{"arch": "vit", "model": "multi-label image tagger", "dataset": "single printed letters, digits and signs in grey, bent and noisy", "train_examples": 197500, "image_size": 24, "crop_scale_min": 1, "horizontal_flip": false, "rotation_deg": 10, "norm": "layernorm", "norm_position": "pre", "activation": "swiglu", "mlp_ratio": 4, "head_dim": 64, "fused_qkv": true, "bias": "all", "qk_norm": false, "parallel_block": false, "inner_norm": false, "patch_size": [2, 2], "layers": 6, "width": 256, "positions": "learned", "pooling": "mean", "num_labels": 82, "init": "torch_default", "residual_init": "none", "optimizer": "adamw", "lr": 0.00083, "beta1": 0.9, "beta2": 0.98, "eps": 1e-10, "grad_clip": 1.0, "ema_decay": 0.999, "steps": 10800, "batch_size": 256, "epochs": 14.0, "lr_schedule": "step", "warmup_steps": 540, "weight_decay": 0.5}
Rows from block 2 of a small multi-label image tagger, named by matrix and row number. Rows with one number belong to one neuron. Each number is 128 + 32 x the weight over its row's rms, rounded and kept within 0 to 255. All counts start at 0. Numbers have three digits each. After the name is the row's rms in percent of the matrix's.
Before each neuron's rows are labels from the 100 images, of 14848, where the neuron reaches its largest size: "strongest on" is what is common among them; "colour at peak" is the nearest of a few named colours to the mean colour under the peak. Only what is clearly more common there than usual is listed. The data: single printed letters, digits and signs in grey, bent and noisy.
# gate: MLP gate (model.blocks.2.mlp.gate.weight, 1024x256), inputs 0-255
# fc1: MLP up (model.blocks.2.mlp.fc1.weight, 1024x256), inputs 0-255
# fc2: MLP down (model.blocks.2.mlp.fc2.weight, 256x1024, transposed), outputs 0-255

strongest on: small letter; dark on light
colour at peak: white
gate.111 048:093139096111121149192122148158091208130126151123074118171088116122200084167172155180173124125131145176098130163115139135146156185125103099107152101119067077146119131201113123128150159177125132105059123081166152155144108175126171118095155142153092147149126141142073163139160154131098104132174121065108149079158106219159141165173126076115122103125155099157135123076108115113101111146088172120153108110145146108093164141138139142102113126116167122171161095159126106099103192073108074171152105116153132134128133089112174172126107128143104130143118148172135085152109153174064102130155055096110143222120156110118073169142118155149109097112076149130126122112060081157169158123171126116208165065096104132070121119102076139098129126102174192153128137160102135100082101098087102
fc1.111 044:159157108177080089186143118176103108113110179126085205128144140179119155131097113111104081134132135053152182145137112127126146135078086085101129108099062155172037123122081106137114137073190153162094104116138153100084142123167169127117109090138096136060100121100166102166133117095114126124170161146136080103124106143139045178098083168066138126130169102138136097075128084130070118150145159083115143178124133082135139100087149125137149128117096196163121096129132169114119119151089183156148147134142124150136098111142157106150231140086169090098094094136096134148116128194132193099169118151129158148114132102112113099225111175136128102134077107121186119221124110139118140081141124128148154121105115127134067124128122136109117066161191162155124119117136168166104136164133106
fc2.111 050:204142145127150132115100154130137136103086131146133136135151194176116134170153165111219133112110135113152119108167110174163103145080168084097100130142155087119083072166173182050122115082108113194094138123159102078166157127138103115132139117137132125175168075105148121176101141152101149191175145163139155142168122100149112140113089154184126139088027124110184184131124069126126081126129046144131143080143126149160135150144164198149139170100112174101075115159133148147111113130139091105129064138183091104124136107123068143107104110081134100151112147072129126146151163086193139090137122141095095180152104112116100132110080149178205144124116146125160024168116143151134158106107145096137129123127102132152121148138112134102170157101142107115156137091145092063050145112155095

strongest on: digit
colour at peak: grey
gate.324 052:131130135102105190145123136129052095146128055079086086134157117147143105146162143126137152102140168151123111143103092135132156122114101130082122113157116184179119064144123155159164061187163171137103139127099149118161075159091094129131190145115136124167159114128100079111100146131119162094113129108135186171127117121088176113096163186171075175146140157110150091079077114156111142101171096128077073133153114144122157202151125122122138104163094143090094159142136111155093115149140099170093107109037091122180149129147075152114118136143142118123154120125143176157152077110061129128063102168119119118127122133110131174081106132125133133066165143117153105127139152137124118138114056113216104133077121197136172138095200098121151129082211153097156231142138151171104135115164074
fc1.324 056:118174102138077145137137077119133146105129160137163076056069126121147217160092119124085133126132190113162164063142098123130128179136181149115155141108146088159127144156167103141085118169147145104060149087099107154140115095086118128134094117129146123126128134027105143082102159147126166174196102135165141146148102197078103142184069117095160094090103134141135060184070167078106113145118117095134124166113142158094188076113127167142124120164084149090173053093108105118136143140131113216189117094112119141152174146114166069146178099133119113135120145121133126167116116141152122172130111108165069147154139079138145122128155096148151151161133140134144089099073063153162110165133130133138098136115091093104078130182087157135160116096171133112130096103194168144133105189075122
fc2.324 058:107086107111106096167170130131151133177129100117136115125186125134103200090121115101069159097168143126118094102136092118122104152168134141118158182135144092106126125096078111051064134134182153101139093153115085061101124153116128108120180110109170135145155107160105136207100145118090108122149081091164174129127124125085137118095085178102110125164189113175153089163116165129086101106105079086163131136135138119083111188117112180114187107119131087115167196140154136098106111160057084193128190081110080143130178122110077138115121144172199081140139163091137139157136102105130132143084110105130118099143160120102144150179157183107106156217140171055158142056145134159168098125166149140139149114131111084110180129098091177182183084107132134157103120152126117136099057120151115

strongest on: bold
colour at peak: grey
gate.224 148:132156135105136113090127094137136125131110136103197081124075109172098105131118143113144209148152122152114174141139114122119135179066164175135142138108152187154135113086115162082064143134154167126086097180102100115141113093126119125130133097116121109222121112107078124128131129102147165093125065119098141128074159065086150129142137162116111128160131152123136138161145157129106147062125106112122203132116084111101158113150115141183104172148133094115155192101135132155116085133064161209161101063143149148126192111145123135121144154205123107146163185199147091174142112081127115138076113111146134131102124155088125105074139083110119131085137126131159131063157139100083134175109068108111100180112110114160140135175095158123166123121053184077136189073174023163137146160106145
fc1.224 158:108098190132187139164153127086095167125101121088169105189168129104095143098110153145132115094105150212142161150113052127120098112141117173139092136107118148075151136076118184128118123089108069064133105184133113140180143105141136110115156137108123136132142158136132120120176081146113151104093151099084125071105136000158127132193137102155120122133138121186146153176175142129134093137129130037156199092088184156175123078118135098152155095117124097124128135201105133152110128096120083122157105159140170164119117171136179106158097138131140123134148135159146103099123158076150067151072107143118099163115115130138211098146138110101114101117088151153152196087156137115160103126153095129082134123107127118155136091173104142132087111155086045105099159153141144101150174114077187
fc2.224 151:117176135125163143130131103107140147081076101110169056182060174128120158128114099112145154170137135141072174138141144074095136131154157162143150118108091074110153105091172179096157114116193140139096159177101113140138132136117091074083091143106091145069141147062190117093088186162161163126097170116151176094127138148112093163080139096141124167231097128164134098162118089056096139141115137133127080144160099093128130080106176091074137140115200102145094137162160116145096133161158169162075114120132062136142130136214092147133098153153123143089094100183197126183115172132099125211106149164086122125126094100149154098087178098120137109082129098106136097089140065169119136113135146169068104141104133140137150161139160136142079145136120076099139136127160100144160136121144140

strongest on: italic; capital
colour at peak: grey
gate.8 146:128168114157148112183089127148135091112123163122102108109190105160115136137185142090123121093175204153052137126209114119154131087116145158130154129166122118078089131094103172157162124131145115120129146138112154096135102177074107177191186154099139093131157123081103079123105179148135123102130156104110153151127136105108138124144093138096113119114174099115125147163100123116186143161115182096165164116181090108175071186095125087114055139198157127161152124116160083187172110158134048196112128124108141158212109041112119185075185122163113137102170151094136110153107092146112122105130119113123151098133125184122134117119114110179133173084150116163065136164104114119145194135126129103148118125116088097165191119127110087177159127060115094083105131151079120097080111178128114
fc1.8 159:121119227150092068108049137153121113149156144146089181094127125140131088088116157136098124108122153064169102162089164178147136120144177113089060151141130153120132165156113133116116122171141094140092160141105123151116140127166183129165153199162084132130096156112155128144110093107102073120093137135109118140169114088137106131188085059217143128099107138097080161164103124201189112162157102080152156148159110128100105169131128063115085209169126113140091132093146112165128088114109104130128165134113138136093017089120099128159179129186089138123200137155163097133135119153096147146116164175125130117142120131137147140132071104131084099130153148137070172183138105098089150110135100118110142129134147140109113142154075167144156156120076082124106175116078218119124133156179091
fc2.8 157:161083176123126092101105140143143095194076150133102091156107094159122125121188130077071178104089106142168164139112099175141167143110123103166169150165126110120145148155107132112146155057095136079132162120184146183164137187117099154161132166135164123160130088165169165178147083074050097110109129101153076122094135223130151108079151148169071168070093129127112166183140126100111119144072097148126144090095205162129130115134150090112125093077146164081114116132178140088076150156093110093125127191151081120111174159112125101092155082125159103121118079149144107055145183148158149084170116159122128151112100154125116124134083119163094108140102120105149110160195159099106105077153165096136134128076163113179135144137097151127114132105161103114165096094157136115050092158160096

strongest on: digit
colour at peak: grey
gate.677 175:128086112115155181114185176121107171103142104164127119094114123118181129121123183150125137084131134187092088139079110125112057105163137170103142110197171091185163114105166135075134094158135142128133043110140128159124112142077166129109165071116143160142171130191101130076059100101114119079155141148143089094131089110113104087108122135087209121128089104144166154069120178145140148126153135122154136113167185119166151139076128093215133073143091075180141119163118072160185133083102136143146113135078193165155118143062076097124146173103168109128035101114134144095111106084137112151091108147187106174098123135144131117116106109113134106072127159134124129100150149129176125146142155190172115101106132172089136111092148132129097141128132150118103154204060113140153162147129161
fc1.677 174:136174182140130093064089183128168084136157118163193094115122130176147096090179146138058157115085109158080086148136101123186075123142202168147145116110161147122156113113153095122149150135107135097162128127113074118116132134081128133102152152180125130152113097139111147145130136126119099107044148165142072108082124135121117157107132164124152157098106100169128183149167154126139188132094158119179121045149137080180137111154111074135045112150131112136154168121103073150162127114098135142132124157078184123134101115085061120062130156142126089168106097109148113139158158110093047133180159161142100126088153197130124133143056113154068120118156097206125109162112148143128178135092130124170178089125182100120192103099078123179138153093058142118095107133115124154114172135107097
fc2.677 179:116069121113193117156110141091113132137117109126106194153182141104081136122120128158154122048137195121085140129107113145131125068114084073138115128113058134162077129161120162156143104151070097138082143128113177070208079142152142194145132121067102080144119132213111093195170158164161086110140137196104173129141161088105190135191132141109096165102164102141111129095100131142129069079171110163069104150135132082146111115107109093163127128169147132117145158176157142180120126118148118139138111123137087100171092055139189148135120149099114160144170175139172101134168111157115102097082082171109123153106105127152124111099116139153170131070048128124133148093107104136109150152131166120149197133170087148149129156085140091116178113122164091123142158110108054135132076153096145

strongest on: digit
colour at peak: grey
gate.754 152:111156098118141131102127089069200102186121147158157118118184102135061139100156106112139153093107178078135186137138105127095095142087110143119116139107125169171139108119157063153142084105076135123054155125125095106146137106105099142139101160153130065194175112102117083203123128170172146097111179148124141154074153084111145162184106159149123134098138098144161152077117147112097132063182163093172149076115114129173110150174122141126085148145149156093168214157084136109162125104167089168151127154171085094155152134151158153097088120137102116157147137089111089153157122138118097095154119102124092121125129187117123105093095130127109176129119159168105148115096172112043121169096025079129155128162140115171201119083162108129111148071168196122114109137181092141107174134122143
fc1.754 157:135108197168138135102110179146103166121125078146174071152088116162083116155186161112164147147117154163088128114107102150151118114081162112233141133130144122152143110081095176109169187153104116088131109181092144091121098095131108208150111113128192114139095089145120089140115113188140100113110158163149124104112142079064169146081180175090119142168140130145100115118175186167122196102134155131069136094150132101167126095143115171140079146170155104125190163115167125171095096122111127165102110153142158143139202058120068107085117148151101177142109137168159088128143126109123100137110105121119154168075134137091146057076163136151132165100125139189160133108129134091140201099077133149151092125123103056104138100097123109128085086138128108088097169132146099098099148081079173
fc2.754 167:148150144119091107151204102117102148143156055070138156189093120101118130140114095120172172157135142164121121131127110148114138190129136175118135107049115163106135096113133079169077169117074188184077082114155158136175124090108063058129196147110084134116118200104083135081146122177186139125143085115075156106130136139173110110109116072120134151112078136151160137152117083144138160115071063174147091147089130144159131110155121126098161121108141126156129104138148105126085171069108111100144118142142088058137103148174175180091088135112164154121122158156137120111130127192094117147103143119128163154124126129097127178123054166105183157129053077101165126137064111155059101124115131120151137191095188128096123206185118137117140162137106132143156155095156153110156117150115151

strongest on: small letter; the character y
colour at peak: grey
gate.433 050:127124092122161142133095109143131097075129233159154079102131155135151112115171141128157091167159110149151116147175149106156141094131123164160174144150126055175157092111178156119131091154156110096210135116149097097142077132112107155064159104109123132132152111128169207148105194055120170082189072126175106158092110201127124113116171155121133130137123143098164098114103112148139119151088181088117095152101100155174110089144132103121160089138155150166142094160134068153082132129117164112122109075131100079097071165057138145071129174077141085111102059142128092137137122114095068146134091117111133116129128132119106104099123143129125125165126112108094080143165080135137140163119227061097133162152144138146157145148191107183131109176153078118117054136111090127147134162078098
fc1.433 050:150135151130122135152088174169071125083090158143106073126150132155145119119180139131120141156145154061126143140064161135120128158120114168129115089164186180104066109051123135142092171163193111166167128077187137105137145154145097151145151158110107206176139100158066089079136102104093163169164139133144113151120108066078161107149140178085102155128142159128126108133153147119122112082066161137146083121176160085146111054153130102128140095095126091192129119105103125077159146108066063091166093116057124143159129134142066102128179132116125107097164146141138179124174158148082109164109069159105110136136101091131066127098145132148133115099173088148113147124095110092127107109111102107169164124090189144147139137096061152140112144123135101141111201121172170142162101177138037
fc2.433 052:120108153168129088119162055137151069100085146094099146113171127146149154171120158112123107090170131099124064116093075125112123154158106138106086120118111199111067108147191140195132087096085115155111158074124152163137151138110114116137151167139110073141087164075087140136114097099155063139182163091119143132118115143209107116143188142108124144129149112102164139120153137135162068135114133147140186075080099142137179137164116121127143074126146151137155151072042139092058142101109142111166112114117125094131040126156130109139103074124188088134123167099168086205107102157143134155155134114162103099118092156153116098090173121118163153107095149139151154172113109168142118110147121105198141110135196147140073094113116149167109115129119051077117138143194181122124102160121042

strongest on: digit; the character 3
colour at peak: grey
gate.541 053:121106178149075064143081185114132089082141114180149186157171100139149186107131179147125147134098122131102033204137071131113134126164108072139132109125151103146095077106150071082127147144124110143107137140089130109195127107123155136119146171172135189138103111179105120143129107137128029159069140159089136098116102072191117138116168069126131126152056144147148174101120148170120129134140113076157097110158113129203191159152119134163111161186168116134136171160138122123064156063092036134125120124186161135144133126119115105112101149152069123135122099207131045163115102078134113136152111183131122083061130146141083168142127120134121130106108135110091144133076130112134137060141170124163148106148125107114143109136102117131108123118107142141129111148077189158143120117081149
fc1.541 054:124157165147131121093129152142163167133130156158114128119084143137089111153168140114143114201116066138194181141163137115137147138106116107176127127163165137110124187089064114097094169123114119047196127097123095105120127145144096151140099121157121125112123151147141147153194116116117179142092126117154119129085075114173103107090134109145110112162144136094159175144166117084125200140169140103101196105177115159068077115131128106113113149083168088092118099095145138136109145134118116089110163169139215185105210152081101109106094158209116116133045106122058141114111179100123126095139141059110165083129141117107131102144165110117106137139191113110139109229177151122144093144126141131094115127078136114122130111089121173116089151126096119198129070171190159122110154097134212
fc2.541 051:181129185154110091104120159110122214143137067071098138130154098167108135116106133105049142136140183148110095122132108175151136121068158165157124104098106143080141070152116081076084140154122162136079120124089127169105130190135055128175150131096162126128131099103089146158166121081165149157131094189094133147114112134165147150106113136135126128103125049148171145255143149110091091122090133143153124108117167108137101114140190139130070103106125146120147171116151121152121149181148090116160171186155115089125133120162194130044120074083117109079157124136157122100113165137151129158099093167044158198123102167176170121127071175125117131153126121133140153153173106147098101113081176161103171131123113101148141173171100142134170111102089110117146087140142077119114153126108159

strongest on: bold
colour at peak: black
gate.666 045:092171181151086170129089098175171143143137140090065086109121113129092053129143119131116090140137142106166037112143148063126112114095128146081135149154136118142183109093218092160227130143072090089157151095113131095139164108163210163170134126172123102158079154093124094122072133127138166140127089127133155130160111114110077111163132091172120139120138137128123107139070136083145127156136155160106136136126152134166144089139137148108125085142152122093144065144135161127194118160161091079169123156056129123105144115159149116145173102199093105136135106147101163144143186117121123158138112131086126164194136111132139087137117147141129153183161104082108123161072099165084145166116110162113129091134095202120134090086099178122158136172130122179085129132064203106138168108064175
fc1.666 050:142124128111148165103109161180050196146161134139123084071131141130167117162131139111163133155127151123210066105101107129120150108126111055122107093103109203127113203189046125206096110169184147112115152110145158137121138137148104124144197063157080201077145140163098127124122150118138108161180106118121158128125091134146148146156126089193148112112097140100074110112084116190113171135154100147144022178156099162079117104216146078114122148152149176119144138098187129194120141126141102128131099174108107119149140132157082143130126109188069125113132046122068125147127091145098160138131178127105152095105114122116101186147098152107152094162154165147146122132117142099110106125138127129120115115074138130106146189099137139149076115136145074109148131105104141146116137085154076
fc2.666 048:079115111108127087125179123105193145114147085154130085105157122149114151069129162131054123195140127135115078132107095126143121131131147134197186127098123116110166212106045090037074146149140165098072136161129070153127154098073132095099131114087134178205125153152121132132115168078113092170086130166116130116099142127111094099123084095110115155169132096124151103138092163125134137136117134158145099147108110119145160170145161147137111156140122108131184172147189088095144137107075123192158167108163103211157085087057156084095152177119095114141051160158120129128131092108122096077134120136146123102099116171129192153119122123130127181118094140156116180104064120148108091164093122114120174166195175124129141141116042123124173138138161158135130090151090106123165119097115175

strongest on: small letter; dark on light; the character g
colour at peak: white
gate.75 132:132149139145219145154160132128091119104140094102139143143143154088099154168154132143178103138160139117077139099202154132122134111145174116156105050073069108087163174173063138164090163141167104130172120118142101109108101079157147116109069112095121101093092139123180173109184170172161164117096158139108136122130146135127110145130105154073139102133183109166101130172164156146148192168123168154105134122128131063116067111104142148110150147126120119101119100127098092134105174154189164121113127122119123123155129117166222127108082155072121165107114103050146138063117123167091120149128122078120156124095118126154160075143113111126153133094107080204142100142120086140163175112079202184114107110120113073104090162142099091144099138187077049134117154070174172072109106122119136
fc1.75 128:137095122118104213148139190148087179050110106086135128156152132105139128180145134149124112107124134176094186115124144099128159126125102147181187122108153126166122112097169090081110136149108152160140114148096131107174087124042152104118169081060144175090131119109134052107112135167144107067168156130114099092105103098114107166132181103111137154180088177140188168040117135120142125186162159093158128096117175089121127118093123114144145118160114093138094155146128105178097143094164118125121086154103155136166128116108153135134120145111129172136060149101124090137124110127098086163056116181148134162041147136124101110080150120129142130041181112170140218123112083161139105155119109092145108186138126159097170122075119099087089105141187140163130115173122097149120131104080190
fc2.75 129:134143187140120066101147108094160101178071086101105123132075164109039184102103161035121154114136140050172127153092123168071108161088089109144108156123100113131111181138140112128123146087051108132095165142122094137115133052151188109158150151114185129232113140121128086122172138156111117141103095132153150151152133155110065104173119151181139143086120163136138148149145122094159081131163104169106178165168070135101110141157180139117150195132168147068154150123138175142155157114109134180129131125183071128094149104123120124089188079108115137088128197131152149116128093107111106092133081087106112162207089100115135109141114143123151181121095180138076116127114155160104136112169112095111136197115093112147115118136127123104138142107122096119098173132161143083171096105171158

strongest on: italic; the character @
colour at peak: grey
gate.383 174:130188068164117163100142147141137115109170135148169099109145087164121125152154117136139119169102140121096086077148167081138087134140148145161181146100206105095220168151134123161088161125142138125131094170089142115080169117058098152149138092154123106090156123131117152126077149158130125138157135113108095047104086140075148119104155110078173031167162107089098197123164146118190168176121152120217139110193137159115106140141098134128073147178123102151165071114094098143165119188172139129086157134133148134171118102056073125102154131145157124147106132091094142141117111140146117102135146090140169078129183185119171149122117112132088146173125134186108092140062132111114126168110110146151106090096148064086112112128132142163131104081151155069090091167085146110098170138128083
fc1.383 167:122141191128102083100069143138149061059135153141095119139092122174149074126143159152153181113171114137069124164145124143147186108118165148133095128161083151159109065074161172102167143138142181140148144136091109135130130104126171084098099154180156138155038092131154122105126146086120123140116068140200164183136144188179113124062164165144105188121118123156132102104111123111100165109114106109091145123115113083119141126113103142186125126093161055201111158135125119166066115099070141107122129059147158158106151103185135078132169149141117106129154155199141155147142199151094110173147121047184091125062138109112098091126135091143131095097196113109147079149192116157125132079112132138115120127138146152110119131114156117094166134181079187136128146090121097145094152153131147
fc2.383 182:121124093177114162100174145119113129140124033110114147167167119128195119126143129143108100134110158115160101131114134141140074149150097194126114126082136120111137125183178083139111121122096135079092083135097141090142157112098078138090163101111136110129164146162085133139142124156153157108109161140068091044105111157099125161164085116159092080122175097097181215142149149155136127166150126128152134105097178160164112110109142111122142121165090136077132075137107185140156168120098069128142120167111107059164168126103152091103075117056191152167088132128123138110130095110093070085138150153089133164067111151176151166123065164139085184138070151138172131156085106152131093215072154101167165149133150152092123108210088116092165129136169140120074136148118195120155141097104119

strongest on: italic; digit
colour at peak: black
gate.599 154:141068162115088170148135220128045153111171149137137149160128136113150091113141134158062087112096123134126127155135132167149098097143145072148105093150120083164153096137101144102132095122104104127127110064151155123165085143126110131104136125098109201078115114183167137099163096120134109169092129175178091076121090143139123155104158081150148150095101097097162180104117151159161104144132134127114103124182175103215182130108134107125082099171114115131094099122145089183096131123147106108129123186085143122142104134112149094093155209092060179137092162155129103056147153114160103117121160203094139132088145147172130144171050168160131117095162124140136163185096057165125104104081160134190150099143131135078100174135070094163100109134168084149149119138106143163119165052126147
fc1.599 148:106077091100135118166144099116137161167149137140094150129092095117145126122160142152115104146124077146186165126126082156073191132122090064087123102148090100130127127194052143099161115136114108164158131124166149150111123151157138147125127170119110105147130099116113223119115121116109139106155101057138128151142155187136130144115145097182120153135112124161057086135099166152043121122104135107060092185088149164090132136168127160135150093102083206108147124092161138095105100164177099101069146134156021120079140150198106164192069111104150130112103082147111168079092131130137219150180149146137133142174101099145143131126119144085158092173170140108131144126153133092194139024158155128136094123147106131157113119115117138177131146111143118131168113101151105121125061116181132
fc2.599 147:107165162194097166118106142123117084109159114139124118143145113147149086168159099168161117140151152103082112119144130128159089084112125136138102127101168105121132137101200122142142176078118171099085139134098129092076151103090110109148130074143152136068057121100159094174083132116146132168112177151140140102135131123135112146068096107112117140139155093088179175153147112089210150152154105121130106083181124089131144128095089115106111171131189042137095116182063124163121164133180126119101147163088197077135129122126108089131130149137130189162152175069086135144128185152158054150108131128142085195056192166135148097100164127161074116062154117110149115154142086200125125152086072167129142122094150121106168116202165111094117176120132114143110144149091161133107200095118162

strongest on: small letter; dark on light; the character p
colour at peak: white
gate.744 050:149098141174214121147146190099099152095104106133143129150121128108150113135150143125179142180119109115192095143087118137159156031118059089166130096162118090103119158071101213167154134143142083098096114136154154105106143124120104182147126082136132144080150168189133144131110173111154120082094156117136070146149103143111138146104189114161120125171130129109119192123135127114125123138176126170052112152089162166168108128136137075129124164134161152124154139182190175154068117133131139092134144198166134131133102114145080114073060093050069125117114044078102118104115160082144105171100090189110190105109121122098120120114135131125113135115150123120121117094145136076157119091107226169156135047097149109109144101098156130140064133150138112138159097155131104138142111107078148
fc1.744 048:098190151115130162096127116099087083162131115169143145123195113134122107085123151112131087081130147163107088122128077156157111133137141125135116151143123211128153083204132108182131107195044147131156161075128089151115131064174124130050139135180128114169128125147040132094127137202168144133079150188111142152144103145113119076110067120103100111084152148177113157142099125170167126076121162132121117076213119105109094108129118096167119132117126126119111136109073136128149151076168129129115082108068134135137137156184130116118066146089142101166125194088116109164168096148085077163181153077165056153130139144115111169085106113122145155099135115137165090181080175146110164205103120125132160123119155158125151116146115120090151214122092135128107130120135137151102174105165096
fc2.744 050:109076126084081129110153151074129166115085127149183131147101094126087127136131172146028104154054149177127101134153105138130122149097098135143105109112113109083142115136114093133125139136152193118046159164165144173165134126161125168145093116132125109138110139173131085082116171125178133106104077121144118098115104139127086177172213134182103106131083146211112129155160133126117087081122185127095142123171130091188132107173122170160122113121171140067118155110181166115091168066190124106136156179120081144115093104166167080054110148124106139207114136140164117108135185214149125139164140140134123155138110131160127071088087154122045137138129130131149111067135099086086090104112139226133106118116161121135111108103136139138111154134112157106112165118107137101151133099114200

strongest on: bold
colour at peak: grey
gate.712 046:139192154134031066135094109166141110128117079038102057143120115079157026128092143118132102141177122122133185105140131146105150134135145146134118121167103192179129169129146142107169112170076133138203137124113148181155109083108161094155144085141109053157099132114081161180126142134112065117074151096135143157139148220127139114137189146150109125086135111096096128085126125104141115135095108156080215134193116126106062069142126091103134143138200162129137121102129122138127127145133096136083112079128145140134132095144145121083140113174129138115179184173159074109144165148069101112165144159101133159111139134122085136117092102105135142109190138160159122184074125138142150141098094112178138149123131140122149096144140163136151116094069175091100145100086081132125164170105091
fc1.712 047:121144121077118126164179068119159174147115075155146162135125118091133165084084109159195164124100060187134145147137095090130148140161136170084151156141126070118142170090120120115102129173146163081119102143106089121182114143074128081100159180126109088098094149142185122131150105165146082103129150091133144132184110087166176158124136102149145161180130108106163127127120133111118153177196105103129078102090132129164020098128131131112168188156176127023141149172165124105110137125126041101072112131166091126149097148144086145111042167203140131135101090151079096143132113131092119126137187134111082104113129144125085140093132156120103126135111130139187116052137128120139130132181140115082157131122125140130176110142183118141093132172108133180156138124123212123116136103071094
fc2.712 045:077100138085102162125131192121196116110098123167126069159166128066178218080153105167144098120153198134082145178119129162162105118131113086079121130167156081147173183102138107111086114122138093142102130052136128094198128078120132149118129098110160208159160138203114110069158148174103111171096087177139152114126125126116130120108093096142141123123162080169105142095096134133146129146144074082133136151146129116123178118138098094136082140168142109148149103163096079129088182086065179127167164089136146138179124131090155134162145148083063146120067117129142093122163149108144172160099101080147118096101126094115132122160114116157099089168077118084149167106150119117150070115155181149133184105186122122119128108197095145105127159138150122160133075136186093133185134092129169

strongest on: digit
colour at peak: grey
gate.523 089:128133157087116167176130133147073127122145120139064084116115097068103058089141123150140070135129085120136145118063051086111128128110133168101149139181198083100148164164168177158181129173107054149196097129123183123149093147107177125155169146140113153112135135145112135149072082127126102072168121115130133138166111160156148113157064106130155182158110112143168101096037126126152132148168171117127125070041111154165145101151129142143119150109130147158120098138158123176135034153134094122134078182092151197138141079113074140091151135179153156138136158150092081144095117101107139156112104157118123167141156141114140120082125159124152131109053174120167122132055124137109117114125171148165106147100120148098166104098148155137118136074194062117107198154109103126116108137089121
fc1.523 082:114151102177139190087113036142117153140133103102167162117118138140184195111107161117134115103119211210186113069144064149121107156174147139126113113074099112135166126197147065155101091121085140070075159110117118156080156142110100137067143085136113128155178143116064151037112181177120171119112134120093148091117114126060125123115138149108166075121097135137099109160156141191111103139105120107154038189227155140119118089128132111147129075178093161109185129145127111120173142125166073188149128124101107106133155193165130122101121126056159112110071116130123147124137112163125060146164156174132111155149157120127126149136110099122133135141099129139124118160124123133137165130116109140114123142103111135127119126159141125098156096065111125061083160109130135147137145094182075
fc2.523 079:134108065146089169153144115145104124158135159111135128143114075176147121146176156121135214121108068200141125072132150113135127101106092102116164129111140128104158116078123094095116174161177169123094119161126108038134145135072149141193079098125118158088111116124137087120110202060119128104143088072135175160148152122083126122109126151065094114129145136115089085194120133098138151081147127185152091110090124120110134153148103150156147108117121114130121140102226125176080112146136182077108227114092114122135123104126132144078184133076105117141115082153109159133131074150189155045076162204108115086126159141110150103120174137165120183106192157081130156121119138153132096160146070176138144170134103075123077080097143148180137075113140127127124154156117115138152131125126127

strongest on: digit
colour at peak: grey
gate.6 099:145077182098197156130142094109098147224116060100082117121145102132128093129110137128139122105084156113183138134109124156097037153115162154091082075135130147087161135193110149129125073177107098128171088139140134165101115153173192142104132144123083070163166150194111153162133125081129108131111115129117114151165130098183121142210044107189124140134128135135139153111102158214154077077221120114110147083077144103125145146141138089123112096107128145137130148167073160164164089137156109122167160178104152110134089106139144103145116099113115121141133105073134140076159151106119130109114102166107110144121118157127118075129075150139122138106087166116093161137219145101100141136099135150177155090123118171148144093144079108149127153156138073160084195115106058094121155095164137
fc1.6 099:120115121116163119103137122150221100132139114124158119096106113159105169162146171157132154115120174124122113164150153127093090142124117102147145099110071061161154084118162048074170165156077138078090156122128115119150136113121147134105074128145120090167083122167132088167161177132117034192092046126115114148130151184095131132159138182110123143128123134166090108087145183128135096073110064151055177104109132114099190135152123134153154093177165154098158171179100177128097156155110134102177170145155112108093100147147182105139202126054100085117179179096135146173131127163150124097156070138139061132118110108128086095187133134103117125127157137164104095115123116124116129144135124093198165111110113136188129111073091109167151110155128162152111107104184130099084129107054107
fc2.6 103:098125137131121064137092169105157100092096121119162106106081104125142161166101166151101133168181143189127078132082090151100161074158116066065101084160095120172083126156078090155180089115081120151120172124160122113070164138121196079149145104150157137106076134166058110091028143152126094134134127102152154189139140177135086171108114109070128091114122119133086123040142159117131115130150147138151072118111117082168131122139101150135178125149106133152162154177140146123149135102129107143130114092140187119135169124178149172122091093173172138116096157060101150171127162112137085131136122114154125182124153169106100159152111097164163136162190134140028123139156089161180159141123051130188101069102101108122169115100109124157131148136177156110170101181127107130111127107129131